Weights of a small image captioner.
Training: adamw at rate 0.0022, 11800 steps.
Rows from block 2 of the image encoder of a small image captioner, named by matrix and row number. Rows with one number within an expert belong to one neuron, the router's apart. Each number is 50 + 15 x the weight over its row's rms, rounded and kept within 0 to 99. All counts start at 0.
Before each expert's rows are labels from the 100 images, of 14976, where the router gives the expert most weight on average: "colour at peak" is the nearest of a few named colours to the mean colour under the peak; "top examples" is what is common among them. Only what is clearly more common there than usual is listed. The data: rosettes with rotational symmetry.
# router: router (encoder.blocks.2.mlp.router.weight, 64x128), inputs 64-127
# up: expert up (encoder.blocks.2.mlp.up, 64x128x128), inputs 64-127
# down: expert down (encoder.blocks.2.mlp.down, 64x128x128, transposed), outputs 64-127

# expert 46
colour at peak: pink
top examples: pastel
router.46:58 23 39 19 55 55 50 60 39 37 55 57 61 59 57 56 54 53 58 48 77 53 56 65 37 41 35 43 41 53 24 64 34 55 46 59 75 46 41 56 66 76 47 65 46 73 43 55 63 75 55 61 38 40 40 46 59 63 07 78 63 55 52 57
up.0:44 47 56 70 49 68 48 74 44 55 45 53 55 43 37 38 58 36 58 74 52 60 43 50 37 42 73 41 40 21 63 35 83 49 52 68 60 45 39 67 48 32 62 48 51 45 63 42 49 62 29 36 60 61 61 52 62 26 53 56 41 46 54 43
down.0:69 64 28 62 32 54 58 62 56 55 53 59 71 65 69 49 74 76 60 42 79 42 60 74 61 76 38 68 43 76 63 57 49 63 60 55 36 70 45 69 68 48 37 82 43 39 58 52 76 64 59 80 73 67 61 44 63 68 66 53 57 57 68 50
up.1:51 49 53 47 31 56 45 80 45 29 57 54 48 12 33 45 47 48 62 78 56 60 42 40 36 21 47 46 37 46 42 62 58 40 62 65 77 58 29 56 29 29 33 57 57 56 57 76 61 68 22 41 54 44 71 35 77 47 40 48 45 46 79 37
down.1:57 90 27 73 49 63 74 66 72 64 52 49 59 50 60 65 56 69 72 57 51 63 47 63 64 62 49 67 61 52 73 48 79 32 55 58 62 79 50 76 47 29 64 68 75 64 82 31 69 58 78 69 63 63 74 51 52 66 71 44 58 60 52 65
up.2:27 58 54 56 37 42 41 66 58 30 44 46 38 31 42 45 43 51 36 67 62 65 49 57 48 49 43 46 49 35 18 60 52 46 59 87 55 52 41 74 47 47 28 82 41 59 55 59 50 41 32 44 46 40 73 41 71 73 45 35 68 56 60 29
down.2:48 61 38 47 69 67 60 60 83 63 63 45 47 34 37 85 50 39 60 71 30 79 55 42 37 52 38 69 87 47 52 47 74 33 43 56 69 64 55 61 34 31 75 44 85 76 69 33 45 49 86 57 64 69 75 36 54 60 59 42 48 52 57 69
up.3:40 48 64 68 66 29 31 41 71 78 51 42 73 78 67 63 65 45 62 55 37 44 43 55 64 47 61 62 66 36 61 33 76 61 38 39 44 48 66 79 58 63 59 68 56 15 32 36 32 31 48 66 46 62 47 51 47 41 80 35 53 55 43 69
down.3:56 94 33 70 45 68 47 58 68 72 55 29 72 59 40 75 70 36 54 42 53 65 68 51 47 81 57 64 43 56 57 39 67 54 75 52 48 54 64 64 38 57 73 74 44 64 82 48 49 41 65 57 42 69 70 62 27 41 79 57 34 61 43 46
up.4:52 42 47 74 55 77 54 74 59 46 28 66 54 25 43 40 64 56 49 75 62 41 35 60 35 26 47 59 48 30 51 44 67 54 57 57 70 30 28 59 55 55 33 46 48 60 41 52 49 56 29 54 48 46 66 46 63 48 63 69 35 34 73 31
down.4:54 73 13 74 63 75 63 66 71 73 54 52 74 54 52 58 71 35 55 49 77 67 67 60 48 77 61 65 49 56 68 49 61 56 69 56 49 63 56 78 56 55 75 58 54 59 70 37 51 44 75 60 61 58 71 64 36 43 77 54 47 64 56 55

# expert 50
colour at peak: black
top examples: dark
router.50:57 58 53 44 21 63 58 72 48 30 18 50 26 22 36 37 44 48 58 51 48 45 49 16 42 56 48 24 55 53 52 44 23 33 61 56 41 35 46 48 58 69 42 37 66 94 28 62 34 50 48 47 73 51 27 45 43 52 38 47 53 45 70 50
up.0:41 47 23 36 48 53 64 60 34 55 38 50 83 60 39 48 41 60 32 47 42 55 51 50 60 38 31 64 58 64 31 54 31 55 47 58 60 50 46 55 40 77 47 67 49 74 42 91 76 37 49 61 73 38 51 28 61 92 59 56 49 36 72 39
down.0:41 25 54 43 38 23 64 58 48 42 42 53 56 58 49 59 81 81 62 86 55 23 74 66 52 40 40 53 55 60 66 64 62 62 38 80 50 45 49 83 41 75 25 54 38 37 63 75 70 41 33 58 40 73 72 39 58 43 71 61 24 47 62 54
up.1:56 75 42 82 46 30 47 55 61 69 56 21 51 24 32 69 58 31 52 51 21 60 50 51 67 44 71 38 44 33 57 50 72 45 40 63 47 31 43 55 38 51 70 25 44 56 72 27 38 32 46 10 32 49 65 75 34 29 59 35 47 49 49 26
down.1:40 78 33 45 53 54 66 35 60 51 61 39 59 46 27 84 49 27 63 43 48 54 50 38 59 63 49 50 74 46 21 55 23 72 43 62 48 38 65 42 56 61 65 41 56 76 51 58 21 44 71 68 44 37 41 54 49 46 35 46 42 54 53 70
up.2:29 66 50 57 10 35 50 42 88 64 74 40 24 29 02 56 65 44 79 52 44 49 45 46 60 52 04 66 71 53 33 31 42 43 22 64 41 57 34 67 23 47 35 75 47 42 56 62 33 42 38 54 42 56 60 31 43 40 59 35 38 59 62 34
down.2:43 57 43 38 52 68 53 49 39 49 58 36 49 45 32 68 31 29 56 26 52 65 64 39 47 74 62 43 41 58 38 63 33 53 66 62 25 32 68 19 58 38 77 40 36 50 57 43 41 17 60 64 33 18 41 61 32 40 39 60 52 58 35 60
up.3:36 63 47 77 41 37 65 40 73 68 67 21 54 36 18 72 57 36 60 49 31 46 62 66 60 53 48 35 59 16 47 37 72 47 29 55 34 37 41 65 38 57 59 44 55 46 60 26 22 38 47 28 35 49 39 56 22 23 58 35 55 64 31 41
down.3:30 56 32 48 65 60 56 51 67 69 49 50 68 42 48 60 53 32 53 60 59 54 50 55 44 62 60 45 57 47 43 44 50 83 61 61 50 23 87 45 53 74 82 28 36 64 56 51 41 30 66 53 37 32 53 70 41 33 55 52 31 36 55 53
up.4:55 59 62 38 21 42 46 45 48 40 51 59 46 61 47 45 50 73 50 42 48 31 59 59 54 43 12 65 65 79 55 66 30 53 47 65 57 49 51 41 61 49 33 77 38 37 46 52 65 57 39 71 66 77 48 16 62 81 45 68 59 40 55 43
down.4:59 24 31 43 30 58 29 60 10 38 45 52 34 45 71 28 44 67 55 49 55 57 35 46 42 20 45 54 51 59 46 48 45 40 57 82 68 71 25 55 53 33 44 62 54 30 58 72 48 60 45 57 54 55 65 38 58 55 41 80 45 84 64 42

# expert 51
colour at peak: black
top examples: dark
router.51:76 54 51 48 41 78 71 41 39 52 61 56 44 54 45 67 12 40 02 32 09 52 46 50 20 47 51 60 23 48 44 66 33 17 64 43 47 48 36 24 56 47 46 26 62 69 55 48 55 57 55 35 52 54 52 50 54 50 39 64 54 44 46 53
up.0:47 10 47 43 62 52 61 70 50 46 51 55 54 25 49 44 61 29 66 59 84 64 68 16 40 48 75 39 55 46 44 43 60 36 46 36 50 39 34 53 52 25 58 55 56 52 30 34 34 53 49 52 41 28 24 60 29 24 33 51 29 62 41 30
down.0:63 80 41 49 38 37 63 31 62 53 50 27 68 67 47 71 61 53 67 26 55 38 62 54 66 84 37 62 67 60 44 54 39 51 34 37 24 47 54 32 60 63 45 66 65 63 65 41 52 49 75 62 64 74 65 38 57 61 62 27 86 58 49 59
up.1:53 81 50 88 49 51 86 31 69 63 66 21 63 73 25 35 38 42 26 22 51 36 37 37 60 68 63 66 60 54 53 55 53 61 44 43 22 43 53 41 48 57 47 57 52 76 68 60 51 49 45 66 42 60 46 47 17 37 49 43 86 42 20 43
down.1:43 40 42 69 50 64 61 72 38 57 43 56 27 55 73 37 65 56 33 65 28 51 09 52 40 18 53 58 33 52 73 51 62 64 59 73 69 70 31 70 44 55 51 46 42 30 38 59 57 71 47 51 57 56 81 51 53 45 38 73 39 47 71 58
up.2:32 65 62 60 53 46 23 47 78 53 51 37 66 38 31 47 30 39 36 53 31 60 60 41 62 65 51 43 54 28 29 47 74 45 48 55 36 26 82 59 37 71 56 39 61 79 62 21 39 40 40 43 30 54 67 64 53 48 73 51 57 42 47 39
down.2:35 33 52 50 62 58 49 78 29 48 35 76 55 39 68 33 50 48 21 74 36 41 23 54 31 30 55 41 34 41 48 36 63 63 69 76 67 52 51 70 45 49 49 36 52 35 26 65 72 41 37 33 61 43 70 45 53 56 51 63 26 38 69 39
up.3:30 77 57 80 50 37 50 56 74 68 48 28 75 47 35 36 40 42 39 41 48 54 51 31 65 65 72 52 62 32 45 38 82 66 42 60 35 38 54 64 30 68 60 47 41 73 71 44 50 47 32 46 22 57 76 53 45 41 72 40 54 41 31 32
down.3:45 34 58 60 55 62 51 70 37 59 41 59 43 49 71 44 59 60 26 69 33 46 12 53 33 19 53 50 37 47 66 38 72 62 62 65 59 63 46 70 45 44 53 41 39 24 27 60 64 62 33 41 56 52 73 46 57 45 45 65 34 40 64 40
up.4:43 66 25 41 48 55 38 56 66 32 41 45 43 63 42 37 30 50 42 54 42 56 57 26 52 56 60 37 61 39 23 48 61 48 52 46 53 23 72 46 30 59 58 43 66 84 55 43 46 59 36 44 51 39 44 50 76 59 46 52 63 56 45 36
down.4:25 23 60 46 67 44 30 65 35 49 39 58 30 40 56 38 33 65 23 72 30 47 17 50 44 29 52 29 45 51 52 39 59 46 52 56 59 50 55 57 45 35 52 30 46 25 31 54 47 44 15 33 48 40 59 56 48 52 34 51 24 40 66 37

# expert 3
colour at peak: green
top examples: vivid
router.3:41 53 49 55 57 34 44 31 38 58 84 29 75 65 57 64 40 36 46 57 00 52 65 52 57 40 76 46 06 42 45 63 48 73 58 34 48 63 55 61 39 74 62 55 38 47 55 48 45 25 17 08 45 44 65 79 45 51 65 48 75 25 64 27
up.22:57 41 26 64 70 59 70 50 40 54 28 39 72 35 36 71 58 29 41 56 54 53 59 57 39 31 76 56 43 30 60 46 77 50 51 25 79 27 71 71 79 45 66 32 47 64 47 38 32 50 67 49 45 20 39 72 38 56 46 44 34 25 36 36
down.22:51 58 50 65 64 55 29 64 58 64 43 45 45 37 49 52 45 23 33 72 47 72 55 63 37 54 76 38 42 25 54 40 80 45 69 46 54 38 64 67 44 53 72 30 50 50 63 37 35 37 40 31 31 49 80 82 25 37 58 39 36 38 47 48
up.23:53 17 11 38 64 51 61 42 55 52 37 65 45 52 36 61 41 34 55 51 46 59 74 23 51 43 45 39 60 59 54 41 30 15 47 39 72 33 65 42 56 39 65 27 59 66 34 59 31 23 53 44 49 51 36 62 58 42 34 35 52 43 47 53
down.23:39 45 43 64 73 62 54 63 68 69 43 60 46 36 37 48 53 25 42 65 48 62 47 49 34 36 69 37 40 16 58 36 69 61 62 55 56 39 59 73 37 38 80 25 58 55 51 25 38 38 52 27 23 36 50 75 31 23 51 50 14 54 39 44
up.24:76 37 56 42 46 61 32 55 51 56 38 45 45 37 43 56 22 47 49 53 46 71 34 64 33 75 52 46 46 56 60 45 57 39 68 52 62 37 47 67 46 25 55 54 17 22 46 85 53 34 68 49 41 54 52 32 40 51 35 34 67 24 48 40
down.24:34 30 75 30 25 43 54 49 31 38 42 27 47 48 35 49 34 57 23 39 34 49 52 41 41 00 26 47 45 43 48 49 33 52 49 41 61 38 07 36 40 51 49 44 50 50 41 44 47 48 18 38 48 13 29 58 55 44 38 48 56 59 37 40
up.25:65 34 48 45 37 61 45 49 24 32 31 48 56 52 52 66 36 42 33 31 39 59 61 55 35 49 49 46 35 54 46 51 39 26 59 45 47 28 45 36 71 25 61 50 50 71 49 48 54 56 75 44 23 30 28 32 42 70 21 43 38 24 34 39
down.25:53 31 41 35 57 68 49 58 46 55 65 55 40 48 50 42 29 43 44 67 36 70 37 47 43 25 67 57 54 30 50 51 61 27 69 66 82 53 53 41 46 22 77 43 78 75 51 22 54 58 61 37 38 34 32 75 56 34 23 51 30 49 37 49
up.26:39 43 66 39 34 62 44 43 64 18 52 49 36 31 36 37 51 46 54 60 80 65 60 42 44 60 52 60 53 38 40 40 24 38 59 43 32 67 24 34 26 34 33 71 43 68 48 65 32 53 22 55 30 43 58 32 64 45 52 91 58 52 46 25
down.26:51 41 42 47 28 40 47 40 48 10 61 38 45 67 62 58 49 68 58 44 45 36 78 40 56 36 37 50 61 74 47 72 23 35 30 46 60 54 33 42 61 65 23 68 42 62 56 63 54 79 42 76 63 46 43 29 58 72 41 43 72 62 63 53